{"gain_aug_db": 10, "n_mels": 64, "hop_length": 160, "input": "log_mel", "spec_augment": true, "tokenizer": "char", "layers": 8, "width": 192, "optimizer": "adamw", "beta2": 0.999, "steps": 7600, "lr_schedule": "cosine", "final_lr_fraction": 0}
Rows from block 3 of a small CTC audio transcriber, named by matrix and row number. Rows with one number belong to one neuron. Each number is 128 + 24 x the weight over its row's rms, rounded and kept within 0 to 255. All counts start at 0. Numbers have three digits each. After the name is the row's rms in percent of the matrix's.
After each neuron's rows are labels from the 100 clips, of 14848, where the neuron reaches its highest value: "peak on" is the class under the peak. Only what is clearly more common there than usual is listed. The data: Morse code for random letters and digits, with fading, noise and interfering tones. In brackets: how many of the 100.
# fc1: MLP up (model.blocks.3.mlp.fc1.weight, 768x192), inputs 0-95
# fc2: MLP down (model.blocks.3.mlp.fc2.weight, 192x768, transposed), outputs 0-95

fc1.162 167:070120100101141108131105127137101136170160125096137137141121105131163132127128145133050126141087115106126120122149158149118111104130114174111139121115083150157153110141163118109116135107147143120103085068097105123139141158131147130132134078137129143148135087143153101126088126129150135154
fc2.162 145:130158144098055137124131128110135140148116098059132122134138146117170141118128119130102135126199131135104162157127125118131148125131124126079161125129107138108119131106127128126128039127128130136141125122130125116135084129120119101119128105130119129131125128125139097067129108117089119134
peak on: the character "v" (36)

fc1.692 110:097107124099147119130105128105089121124087162139089093135129141141113149123112108126137128131151130126119127126128124139131121123126146119123109111125141139113130095084149127200137165138160124148130096090085145096108137120116138132198101138129123079007128128142128125189150086110088115143
fc2.692 099:128186131104116126105149128134123130127138155107099131169128156143109146105117144129128133128135158125138119132128126140128135128130139131136127098128119130141142128130128122129132144121132128128161145135200126096125127128132134116247128112144136136142138122128156136170127107126015102117
peak on: gap (71)

fc1.9 027:095135121087148157128120128125101058137127129109148124125132099129124124118127142123114127128195124167152145122128127119127127125133113158186111133128137209164132135132130116092185116145128130066125132133130136155126115117108139129109130015131140131165125128124128122059138130100128133135
fc2.9 009:129000112092148128128128128123128128122144119129128128130128125124139110124128128128128128128113131128137128136128128126128128128128126128127123128128129129126128128128128130129036110128128128139128126125128128130128128128130128136124126123128162125129123127128122126137128178130055125126
peak on: the character "w" (32)

fc1.583 165:112098128137145084136119141122164106116097059129111110126166132148107119094133117112110142136085191141130161119138143170131093137119149097116072113134140145152138129129122147120096182158160101134108159132125139142142079119118123118158111132152082145136124119129143125128121126162125158129
fc2.583 141:139126106150117129135133128133109138129161219117100121171127150140103145166111126128109118136112140119136144140129129102129130129121085109129072132129113135153108129109128087123146076121127127162125122129181127143136179128149124093142142165126128137135133122130140128081127118121166163074
peak on: the character "o" (52)

fc1.19 128:108150109111099142141139127073108112177120177154161117143128085147100131124111144138139127128137130143146160106131119157138126134126128136160141145126140144168104146112104123179175114112161135086106164130108109141082102128143145128150151087134111112108140143130128133117114165198109112129
fc2.19 082:129128104129122128125118128130128129128128151098132127134129106128140116116129142128128128128127127135137018124128128119128128128127135140132160120128132130113128132125129127125132093137128128108130105152162129135128128128127124129119128108130155136109125134128165129205127255161137130148
peak on: the character "2" (67)

fc1.170 079:099131113136104161110122128112153081122084136199145131125146124142122106124128187113081125119138131135080128132128135130128119127132139197132119159129148131123131102157124100181140133122131143150113099101126115115171131130126119128129128134147113098083120105120126125146119108148142131144
fc2.170 027:130225127088160128128128128123126128120134148095125129153127118101136137137128112128125127128084127127122133131128128123128128128128122064140142131128123137119129128129128150128081122133129128175130125124116128154128133128128128126121131169133202133145126128128107126131128127123085107133
peak on: the character "q" (55)

fc1.665 121:126159126137138078117118125142145099130118120096135083136139125134136122114131056095179124123139145127176130119125125124130125128124137129135070137127079144158144117091117141134178147145128108149131151136102151167132117085134135143084125110128124072140122133124136132146120121170123143072
fc2.665 079:138115068194132130132113129096128122107121247139133128175127146125136131117128115128125126128152124123147088169128128114128127127129123023007185159128170123143132124110128099114127072140127128128095130114125129143122132128131116142109133151124090130120129127128152126148130133124133144154
peak on: the character "8" (49)

fc1.374 181:101133082133142132113111132122133138148147111159114098115155116136120125135108130139175118146088129191119104135148125147136124122125130147132088151132129143178146113115163142112120152095190105112103122122088075132173126120153127148126139113156071140138119118135125107143186127137132098163
fc2.374 217:119119075133147126139187129118130132144075134167128131108120137132117097129118136121159146114114125099130130096128115167128129129130091101101137156118131150100115132155123132140142160128149121127137154175175143158132133129084131132213147097114177161186139120130110141153123129139089124132
peak on: the character "o" (32)

fc1.353 134:097051121119106170144112136112108133081102151120127130094126146152127148142136079131124118144155144124137149124138147163132140149123189125164098144127145120143138122108151085114150178107123132155131145117085101159106157119128135111071118143136060107177155128130143132115120128153113149134
fc2.353 153:122138113128175123097124128083126128130134178101123114145128094144115159141135148131126144128054190145120132116128130136128124118121108083050166124127129128163099119126127119113068127113162130150113146122140153091130117127135133125022136128147161113093119141136090141202128129184155135099
peak on: the character "o" (34)

fc1.67 191:090166110099155111073092137119104137151139145125152147150187138143136128113099120124120145148130102169111069155136120089132097111115104131151116119121109145159140096110168149128118097086136129125136131116137102131119146111196144155119111047143133173134097098133119083149132126076111129125
fc2.67 213:141108150122113139086136119134153127137119042104148142091137135135117139128176148129148133112115097138128135145106111133131149106138144045117135090121141164114127131130129131163123064129139125166172157153126131167121047130103152104133091091087134129108128133133139096109126143136094132135
peak on: the character "v" (33)

fc1.312 118:095084138115118149128108128111093106132103138137125126134131129128129127119130145123088123131169128141126105125130130129133121114137132111128094108128120129168129093115127113255108133147168111121131130118180137155120114126105129135191125111126082131087125125126129125162147103107102110133
fc2.312 077:128137126129128128125139128139129128128127105158126128127128196109120111127128121128128128128119128127148093128128128126128128128128126147130118128128133124117143128126128126128211142128128128117128101132166131121126128128128128129255128108128132130128133128128143129135128139115036129122
peak on: the character "1" (33); the character "0" (31)

fc1.561 101:137129120118107080115119114125129079157105129120121127117134116124130123146156193113124138139171164118153082107138119136129142122134066172066121148111161129130125157162115171123129109132122138142096128158155100042135142109132115120120112115110114155122081124130125133127147136082129110139
fc2.561 130:118095136117119123124115121107130127115119115115078131165128113079135130132144115126142139127104131090138180145124126102123126124136139127246153096128124133116137127126132139141130129138121122136132113139127117091125118110141176100113114097203133150126128107129076120102098128130145101114
peak on: the character "0" (32)

fc1.351 133:125106143110141063130099108134165115180118169120084097134135152139090123129153132122183130123152136105135118116125143112118106119116140109100086126138110129116118135100091157131141122118139098158110089096110125083080110128134126103124147116128170152117125133130128093147116111088081146109
fc2.351 209:114131162136139095151127117166172132133108189140108105160140159147099173145131138111140125118128113127118103148124133099127143133123142175186118098110127084129136139151130125108186132112124120101119176126099137103122101129139134121128148140176112159115140109130145151129129103110118091098
peak on: the character "0" (30)

fc1.445 052:104116130101148133127109132113124131125186128107112122113132145142078129128122128131132134127151126109119131125127129143128125126117130111123047128127140173121130133129130131151115121164163137138131115138169089078141129146129125127124129164128114105163126114129135109121099139124121117131
fc2.445 021:128051106103144128127125128119128128128121255115131128127129143193125147128128126128128127128113128126117090059128128141128128128128153123128130118128128135124124129129128124140175204126131128111127130120130130131128129128128129128128132108127122125112138128128137115127130123129125122131
peak on: the character "3" (49); the character "s" (32)

fc1.689 079:127133117111107104114135109098112110142109128096123143152122129119134125128137160130139100177122186088141065107146128179109148135140077110055128090129142106109137133122157158142100109109123147159109136128099164036116130114109119123136103139107127178131082122128128107133122127097117107140
fc2.689 110:120098146127120093128121104078136121117121149133054133135100091110132129100124130122126131128126134088132166154126122078113107132072141159224135087116127124116158118123130124135129115131147130122130126112126130091119119106185149120121114108238079129137127086138125095118121132129118113109
peak on: the character "0" (35); the character "9" (30)

fc1.752 164:097129133131132078123108126121124080129126144186119161128157097151108100072140132144126131110183114139176125168128130132149125135127119107105115116118126141140134116153145164121103088136155131130104130149118094166134128150133163134142120103142077146141127132146122135147114126158101122098
fc2.752 156:125127133122169128125131130090133132121144000071128139147128126162140215129135128124125128131091127155130116115128128144128151127129126122132077113129127157132136116115126141146126221131123128068134133146067133136118126121130131133161130128126111146137133140128095140107135117116119078116
peak on: the character "c" (84)

fc1.453 089:112132139127150132127136126117143086134070121164158133120100156111114085143127082118138127125227149101132058127122117122126113129133118162183141093128120137143126134140111127119162118125128125149114130122174105167156121123139121127084127137131139124118122138126132152163112128178127114082
fc2.453 047:128098162125120128127138128138131126132117194142126129128127131120133086125129130128132123128085123125136180128128128127128126128128137006053101130128128126122132127129128138129112124112127128122135143102139129124128128128126127130065137124128151138142129129128076119103127134113222144131
peak on: the character "2" (25); the character "0" (25)

fc1.449 144:129091105095135079120141128115156097179084156115146098129142141133139154124098034138146114119129140126136132123124146134148129130095154151117131154149107123128122100139132185222154132112128101119107153115129167066121123111143126128167122146132149120117144100138122120159166124114152128128
fc2.449 122:132116177094132127128125129134122141139162255096121128130129130129085136135128141119126129128071119137141115080127128120128130127127157128202062111128112130144131137142128165131128163129128127154154119123126124128126119129129126129136130065151117093152121127128124118128129142129156139108
peak on: the character "0" (35); the character "1" (30)

fc1.265 139:102093139094090129141102127107099092149096152142110073134130136114107129070132162119158124130141137121151106115123123154125115121106111115141094160133155165178139135116138136143115133146178108134077163115116114156118126103093153123127120136133149125164110116149125156098094146107117126069
fc2.265 128:119121174169175129124114128056124124182078086147106128103132168123084141141126135127125129128184124129103108131128130207128128128134151142119102170134116108211118114119134111124158163108125128106117107137144127130103135128110135117092132170134168145095129130126120148099135164138141125109
peak on: the character "5" (26)

fc1.173 100:105131134092183114090113127082120097184095161139122176114141093140118138121123207120119114133167195120110165118122133121139129140123139158091095132130131114125123108118120128153121096097145107156115154089150100085138126119117116105094077128148127117141091104146138098141164129134140093126
fc2.173 099:112170124125150130131132127135141128127098088119118140143127108130125083126108135131130113128048135129114126128130141123117133125129154101255112102120125102118128134170127137133137163090121115149157144105130139139115120128123143107172128128115142115135136128133120140166118176099137097114
peak on: the character "0" (69)

fc1.69 142:098136134112148094132119130108164135132162106128063061101096158127159120116128129124133138142187126137106107139125125104124126140114095132150116165146112135143118123143126122129086136137154115118122096123146042118174130154166159117135139142146150115150142122137150133114125148104161089128
fc2.69 183:135126152116112125115099131136138126138101113133078122140113100126125126141107091133144127133086119034127149126152152109133142131154147139128155174124139142172118133098130120167155140129132127140119103126147138129140112130114175120153138134118134202119133093102122128074078088128170100130
peak on: the character "d" (30)

fc1.395 132:072161115122126150122149139088114116137095135111187137129105119129124142173130104124121148143151113142169067144127152104138110135122141179156131097122100147157127120144130145088117133161140152145132130130136120146139141129166133145118124140128124153125114135124160129134116118145124141110
fc2.395 139:121074166165144125130129127107127122148108121165127118130127121142139077152124148117127127128183127116148169040128127196128125127126129157093100143126128127153131126154130139120146227138127128112132151115133129104126148126129138136132132136117132131161128127130100119113125080129123123132
peak on: the character "2" (36); the character "1" (29)

fc1.574 042:116134133102128175131127128119120070202128172133159127123156092127103125106122153126121127128147115133154187122128121167126107126130151114152124132128165193146125138112123129218180120144120145037122136117150129134133095128123151129131134122122139093099134128128124111089092150136125143147
fc2.574 017:132137125109108128128130128119128128126136131113128130131128115125150125128128113128128127128124129133119021128128128127128128128128127162130137133128129122127131128128128130129041049145130128097127105129190128146128130128130129128128128127128156125130128127128164127217128229142123127144
peak on: the character "2" (45)

fc1.299 129:101086103118077149138140128137103120163074159119107128110141150146122128130112127117117135137097132152123122130131130125144114126155167142225127093126162171116108133125098102134126173155132142090132133142170098217117115136148130139128136115155093108151147105127127103102152086119149134134
fc2.299 127:129121128135151128114126128125127130126117181112101124108132117176178153138135142129129120127001147137117088118128131130130132128133145114029140152128135116131105124126129097141071116123128127136129112093177133123140129129125127109112125145125130130083121123124124133135127147182108121090
peak on: the character "w" (79)

fc1.100 035:121112127070128166127127128155114057185126131084140134127148121135122125129127173129166128129162130135147164118128127149125127127129158127129107129128149204105130130126128120176148123137108136040126123126092128125131118126115141129137129095127128094106125119126125110067125125110131130152
fc2.100 012:134125118125135128128128128105128128127137115162128129132128124135129117128128125128128128128000129130125072129128128116128128128128120146129120127128128129141128128127128126127051112133128128118128130128128127134128129128129128127125127132128126127129123128128125125128128246129057127127
peak on: the character "2" (39)

fc1.556 137:099140111081170147123129127129102139151173146118125171123121122138110145132120135129117128132154165124097146148141134134113152123166120132134088102115104144127170124081150100108127144148161167116106120081134114071127125172080118124168099102151117121090148109154155098132138118136115089146
fc2.556 130:122098106145129133136118129127118130126115218130150099166135131172162205160123120128130152128111148154135060109127120130130124121123154085084143073130115102143151124140127128135129122146135138127140123164149116157132109128104100120191134169083159087128109130125175128143130155099096124176
peak on: the character "8" (50); the character "7" (27)

fc1.537 103:089114103102168165139136129129115087144157190106113161119102110129104123133128120126052129128128125111148145117131129170125124115143081124133115091124125159127138105120127082115193149164174138116097119147156172117166142122097116123157143097119132124146132129119130065123107108062130133132
fc2.537 068:115078146136123128130136128097136131129122255201126122152128136107115114139128135128125138127180121125165075118128127142129126130130146166116158144127121123107127126129128129151054046141122128109129127165116139158128137129119129126158129142124159132158139133128161168197133115164155139151
peak on: the character "4" (28)

fc1.161 086:083094117082113147124124133125125106123111147153164110139139131125121127132129087125134129127094123141110079133129144121130132129108145150128129125128095115144129128127146150168139149119173133127123145099135154092093136144143134130148126127137136140104126115137128119171161124123130124135
fc2.161 042:130198147126128128129131128127128131129138239126129124122128166118150130133128142128128128128235129125132132092128128130128128128128155131132111131128127131144128128149128126139141255128128128132141129127153129131129127128129127120135114100128126125124129130128121136126128145141150128140
peak on: the character "1" (37); the character "0" (34)

fc1.92 057:091093118086160135131125127107117110094110131131142155131109117130134179137127199121128123129175134137130134122128134091123130128135100116127111123128110142172123119089121139117164116127124151123129121130099141120128111106115147129097124037127164129188125129119133118095126155133115116152
fc2.92 026:134094143107118128127122128165125129128130059088129135144128125145125099133128131129128126128130133132138127140128128125128128128125160145123045119128124137131127129132128134129114194130130128087125158105122129107129129128130126131088135088129158119133122126128118118119127246135106130134
peak on: the character "1" (34)

fc1.228 065:113088097095119156132103127126092097154097181089146151129153087136121134088117173124143126128167122137148181117131118130120111121125143139125128110128115198143116129135129137150155114138130135081115123119108125135111120117117141128048139040134142111182135108128126119072115169160135127158
fc2.228 032:129124146098175128126128128110129128128130093050127129135128128132123124128128128128128126128081130129134077128128128137128128128128159142128113124128128133143128133127128124144038156127130128062128133127160128141128129128129128129067129086127143128127126127128128124185127255137067117128
peak on: the character "l" (63)

fc1.744 125:053140122115138063124134136100075096160124089147133143143119102142112111097124125126097119126136126124144138133120155118121138151106143109130088098110126142129095091128100139134126118121121147162096103162110102239142167123134144124103118122127127099122140122124126132147109107158090107125
fc2.744 129:127071158104128129122144129185119135132148053114152133152128112164155120133122139127102112128089130126113127096129131206125135128124157132133116168133098170107118127117130117159098154116134128121121144127066128181123129124118135142131154197108138169160143144130105133099138147189074112119
peak on: the character "c" (96)

fc1.194 099:133122126115113141124148127113117072176102160132115091127126144126146105149127110147148108129159165122173111109110138125125121131136082073203102066133114131170127130097129113094134124104129103145114158149126115203089105106126137125110141113121117171113124139115111129129130133158138128085
fc2.194 075:129054203097126128122132127124124126123126188138125123116128124125102087115128128128130129128128119127163190083128127097128123126128148156043135168126134143146119122092128093128129081127126128082121099131146132086126122128124127136121111081155115132128125125134119132114136131082127160113
peak on: the character "4" (55)

fc1.443 093:130120144120093163130148130101101082187060107160123127134128099137096122132127153119171104130166157111142062110126116143128100109142086079161094106132122132134118161104089144105140097147121129157094163143154099133110108099133118130116137140128109126122119133131102150141115107165148118081
fc2.443 072:142122188123170126117120128106122112132133129123119130140128136126129136141126127128133104128078130124113191094129128065128118128124169138062139120129181137127133125134128116136114109110127128196126141109127131110127108128135134137123120108153129114133125129128085094121129131160136129165
peak on: the character "4" (46)

fc1.713 065:083082087081137123133130128110128100142099142164117121122127102127102120118134167129128125128173128147142132123129132141128127128131108147156066150127162182173124130141137129095173138126125147100116130107119082151131127146118142127090126058136127110200131111127128141105133139152127132142
fc2.713 028:129123123157116128121132128139127128128136000068128131160128106173125192173129129128128128128117127128136102134128127118128128128128130141128103136128128129123129128129128129136108142129131128132132144127182130125128124128130128133050130122129146125126114131128128128149128223130080126131
peak on: the character "w" (27)

fc1.532 079:089062114065123163136128128107098096139078204141161125115132116132139153099128125128091127131117091172134132125128121118130124129152140125154144130126126166231122119063111100105162160131151123085124132136148133175132142137125148128163124047130120132153137131130129132113136171113128127144
fc2.532 040:129108183126140128125123128106128129128125154148128126108129125204162132140127150128129127128255128125134116122128127135128127128128146130101047122128127127163128132129128109134057139129129128099127119128163133193128128128129136128119130140125139137124128130128126127119128151140150127118
peak on: the character "5" (39)

fc1.3 118:107151126122138116137128129115121044149115139185125134125130091124087126124125159115092128115153132133119139132132130132130120132129109147145094112125150131144132121134139118120167148126180120147110090101134082145149124126128133127093118129146131141150107132124141153133094144091117122102
fc2.3 076:124128067124128129129128128141133129125121022127127129125128131174097168133130143128119125128096128128135110137128128096128132128129140114152081122128120114135132121129128151127255134121127128149150150119134127127120119128130133114124127123129147135123126128128216130118125139108146135132
peak on: the character "5" (35); the character "4" (33)

fc1.433 156:114111116113136180115104150084133097133111123145143150144156094146143208140117143135130122141043144145156094125122138099141109131158124107105135116135136171145112121135114139094127112140142108121114117117128183121116090149130140143107146133140121134068131142145119133115101146133141127152
fc2.433 115:116132140097131128126130128134127131116149131135130115140130133137163138118131174126115129128175112131097182110128127087123126126126109147105066142128147080140112124120128097122132015138128125078109122103130124137115111127118140120132123105129091098151127129128130142115129127157066167105
peak on: the character "v" (25)

fc1.243 099:100104113110110128143127132121120102128120122185133115112120120125105122109137159130110122134177150156135118123134149110131129141152098141143085162128119163165117112099130088112151128129122150114125145123144099164132114151119142121072132046145135134198120109126119133075142192144112122135
fc2.243 077:127033159193117127123126128146125128128124033048125135162129092168136228161133148128127129128141123130140104116128127121128129128127139131156114123128127130137128127130128115131110151129128128106128137127186133129127127128128125129088138087131157142128125133128119129160128227132041126130
peak on: the character "w" (39); the character "l" (30)

fc1.451 027:112109110082152128128125128136113112133124138122140124122130124129118137119128158128091128128163121161137151126128127126128128127130118152165135137128151182194130131103124127108156123142135131111128137134150133136126122099130143127111128000140155110144128125127126119078135132097121129128
fc2.451 007:128055112132113128128127128126128128122138170158127128128128120126130111122128128128128128128151131128128143134128128127128128128128124128127124127128128128128127128128128134136080119129128128084127124128127128137128129128130128127084127119128177128137124127128116128127128148136087125115
peak on: the character "w" (28)

fc1.184 119:104164120130082096135151125107149065149088137185116095113162102130104124117126106107100141126132136153168132155127143129126123137141125179127122115129099140168131107150119124088146164169131130099127138180156077182165123130141127132083134117141095135119118134146128136121140164122138108106
fc2.184 079:127093119143127130119128128158156128121097085130114131115127157166112136165128127128128123128087125126143044153129130123128128128131147054171097130128132123128132122123128131156172123132126128055135137129130131199127130128122131124134132129124212135123120130128119115134124143131155124092
peak on: the character "v" (38); the character "8" (26)

fc1.617 154:129102139153187068125102125132209111077127057145120130125167128127128127101139135109144137150119176132123142145146164108127131137114147145128142112157148128133140113133141128133042137130135145144125169126102145117123059119154125121151108137128111149143108134108110135126163144083076165113
fc2.617 223:154137115128081136123110130164103143139144129132115102130140123132135142128054125137115123155152129130132158136134133128133132147094111107129141076175089117123102144111125121104132122126110156130134095125133120159144227123155103116119129119133124150119126133136105124089143129108122168121
peak on: gap (68)

fc1.477 152:122124159143105132121127133121161146140121144154128093140104145146141126154129117121132128137127149101114143149126137125125123145131160151144128137130090132084129134143121139247134155129143151086153115115127121092127121140128124149127127125146139146140129130144130131110141152095124100128
fc2.477 127:119110157140093127128147129129157128120102181184094128117121169137048102129134179126128133129068100130139097106129128129130139128131135163105158147126121132150129120125127128117151127140136128091114149114126118141111126128124129135124117074130017157137134127128129149105129151143129160127
peak on: gap (100)

fc1.458 106:117077097121132190124140125079113086123070140179142129113120105127146128126129106117134117124142135128138078121125117146120132134115146087185135120128127135140126095132117104180153162105169113150127142114137139125144128116127126134131128187126123107080124100136125125140119122123128132136
fc2.458 067:118220127120124126128132128124129130126139219060115130141127150151104138109128138127133129128088127125124112102128128101128129128129130119006054130127135118136127129127129083127142029118126128116140135130137131134121123128127124127129123128132129133145131125130117120133128122131039119142
peak on: the character "v" (30); the character "0" (25)

fc1.347 108:123107139101147134125133129143114131129101096146124120123120133114142134069113195131111115129124117148120136135110133136130111120141102125126087125120106115125139101084111128187172128132165120131116132116125136136100113104093127118064121131129160130184136130128132108144106097107110148092
fc2.347 086:115128093154160129128129128132131135141126118154129127116127133098077118138128101127124130128163131128165014124128129196128127128128130179074103159127117139134127107147128200135205139117123129128125124132128144154133122130124119124133139227126143121081129124128130128117132134123146134134
peak on: gap (96)

fc1.641 131:080144095132111080131126125163104137135126130137128164115148124128148127134124112112075120121088129148101140157124148134135121138148126128118083132128064140140140118140133124182118147118148115094122108114185159170124149137147138141142135087131128102132145118143145119115176169133138113146
fc2.641 082:129100181157106128126149126193152130132132044106086124120125204170110116146131126128119119128119129124111078120128129146128124128138151123128117128128092138146137092127129093123196143129122128017128149142165121213128116128127134119120132229123112149086135133128111117138128173155138107132
peak on: the character "c" (38); the character "9" (33)

fc1.550 096:109086125106143122135096126098133126097078187151186065126152124137176165123118068125077125135146162108137116115134160151130132159115183129194143170126164133111130106111135146154122171110127133169118142121110134142141102146139138121127129139143121096153131096127112120129127108094127148135
fc2.550 063:128122132119129128125126128115141128123126255135114129124126124158120150147128125127129123128061147126123118136128129085128129127131142150062135137129126127112125128121128129165125110123131128127142096129195122120128135128138130130109135146130126128135136130128119128124127129130186131125
peak on: the character "o" (82)

fc1.200 132:105118129091144152132128119106089131172144154150113115136147107138099141142122123138133129126134113128140131137124149136126107127121152100138078085124127171136122114153128134156138090163155137146125108129197119159119136120127115125110116124144150128083089106133131167147104101135127135049
fc2.200 088:124166147164151126128115130111128117131035130194121128107128136125035160154138127128157122128136140119132144143127128142131130128129136121175145124127129112149123099135128133129206086104130129156141146112149129125127105126125127125130129098120240104112127124129175143100137135118179158158
peak on: the character "v" (88)

fc1.37 052:081100112107128167136113125121080104125126147138148127122133105130123143098127130126099127131150117173144179111128124134128121125133134136159140136128142202208131135071123097094190127146154126086112137124137151168109123112125146127089132021133132075162124126123126122089121145117121135133
fc2.37 017:129013117117125128126128128128127128127135158125130128139128117144133124123128132128129127128170129128136113128128128138128128128128139122120095123128128129115128129129128129136000086136128128114127123128142131131128129128129128130083129127128201129131123128128106126190130193135111130120
peak on: the character "l" (25)

fc1.718 122:108127134115181110138118144120150155081091128114122134122124129133150199122122124136132128125140108116153156137130131070136120125145148124127111124138144156112108132127125178119119131134128130085139140115176157084157146151131128163141140132133142128161175096134167124105086135117114136169
fc2.718 151:139048141177124144126108130136131135145116102193140134115135108214158140135131167127130129130131121126127117130128131191126133129132168160149096120139100126122146132117123153124138139124106134130119123128137090244121143128126129111145096129149113131135122134112133094083128138134153141127
peak on: gap (100)

fc1.405 086:080133146102134162122145128094132076143058146124138148132119157142080063138130127118128127128157165106132087135126136137130101131148151128163139093128095117108133114133120119162123123129135131146125129145141119174128119129132119128109127129138171089113119104135132127142122155170124125103
fc2.405 037:124142158120096128128127128148125127134141209097129128127128125114171126133127125128129127128029128131131135123128128101128126128127122127119114127129133127054127128131128118130104097123131128128133106122136128113128130128124123119135134156130187127129128125128041119108129129137222131118
peak on: the character "q" (54)

fc1.422 151:124146106121129183128104129127136100112135187196145146143191096130162142134113183126112120112097127129074142123108117128123118115100130121131165113111116156135106118185135101119118111111149126144119152149120078103177139092130137127161108122117111148114139103107153074149101104162083137133
fc2.422 127:118123119121193125133128124129124131129158199095149123160133083120137127144133050132113131128104138131124129143129134160130125126117079078051107129121098127110127118142126132132111113116128128180125128105129135136132122128135131112089105110136102092128127136123118129130133137138149148095
peak on: the character "o" (33)

fc1.388 109:083138136085108097132117136118165123123083124126123097140137126135129123104137121117175129136103128123118051126136152118137132129121120128127135111131129120120133126063148184158098151145151097142154138107102140118105116139138150130194139126129124169052139118134146124163142137111095129143
fc2.388 112:135142150121155123119135128080131130135101220109119130131128182136095112137128183129135137127208128126112122111128125167128120128128146153120129133128112131130128127181126113137152130141135129129134149141151123116130131128126127132161135085131195132118131129127138126097122137133111108130
peak on: the character "0" (58); the character "1" (26)

fc1.742 107:113138128119142207125143121115130116138117116187117096128107079117135160130121222120116122123067128109102124119127129127117117122121125091155127088127133142163131119196104098162124121138157122158121175169154131146117116106103107129092114155130112104104126124121126114132134122130133135087
fc2.742 074:104166120148188126131133128106121128157119053139113142133127152116077140129130122125127128128222113121134121092129127137128127126128119105029141180128114093134124125140126147111113104128128128163133143124139123139119131127120125136123117110135143038121125135127137113130125123127143132147
peak on: the character "l" (25)

fc1.515 115:101154073125121153125153130105153120148158140158151132139123157143120107162135187130194134126162131146118138135127129133117149133125143088103139131138125129156118130172129115143140125118126120095144140146130020084127123102120118115155134086137134125140133132117120140108141150153096131133
fc2.515 106:126139112132131126129124129132148131139152135100109126118129132131148205160129081123127124126051131125135087133128127115127126121131091130140192145124127121110133117114126107130141199128131128098111180133121116107137117127123121133156125147125134175112119153127130128115116104141161093135
peak on: the character "3" (26)

fc1.305 033:159137136150142076126132127140144128164098081152136140128132131129116127139127143129132130128162132128133148127128128120127122127130148154119084137128127143132124133140126126063120138126104127109132115136107113164132116110127119128128128120128137119102126120123128118121117122137133128132
fc2.305 010:129116117128129128128127128128128128125133079133129129126128127238135129130128131128128128128000128131134121128128128132128128128128141115128099128128129128127129127128128131132106209128128128130129136123119128127129128128127127128131128136128129125130120127128126128125128152106127123131
peak on: the character "2" (38); the character "0" (29)

fc1.759 172:122139106110141120129131118128135128133135066176112132110101074119202142093121123122052164121124125133131116157130120119128114135148126117151126145135127170176102144159104112116105121163135135125130148133129116156130105145090124127118121076128120159123131131116133117134079125147146127123
fc2.759 201:105128150138167103117129129115100112133086179213093132079117153113108102162112161141153136133133131070132150141129124144130125126160123113126116124131124111162122134104127129147147132140118138106119125126178106082121142122118156117198136150124120192141148124097112131089129118120130094126
peak on: the character "o" (41)

fc1.390 087:118122122130111114145125128097112086130094145162131122121125092110127142112113173121092129120122115126131142129127121169120125122126107122131078103120145143134137124115113124196189134132176123123116135116137111145117130128100127136069120131134122137163110159127133137133103119128109143095
fc2.390 038:120148077164119128129129128112135126126101066123123132124127132128014147137130114125126126128174128124124070126128128106128130128129172129132027135129109131171128117137128140129228108108129128165145182102138130128120106128134127126115126180129131128101129128128177136116126165114184144145
peak on: the character "4" (35); the character "5" (25)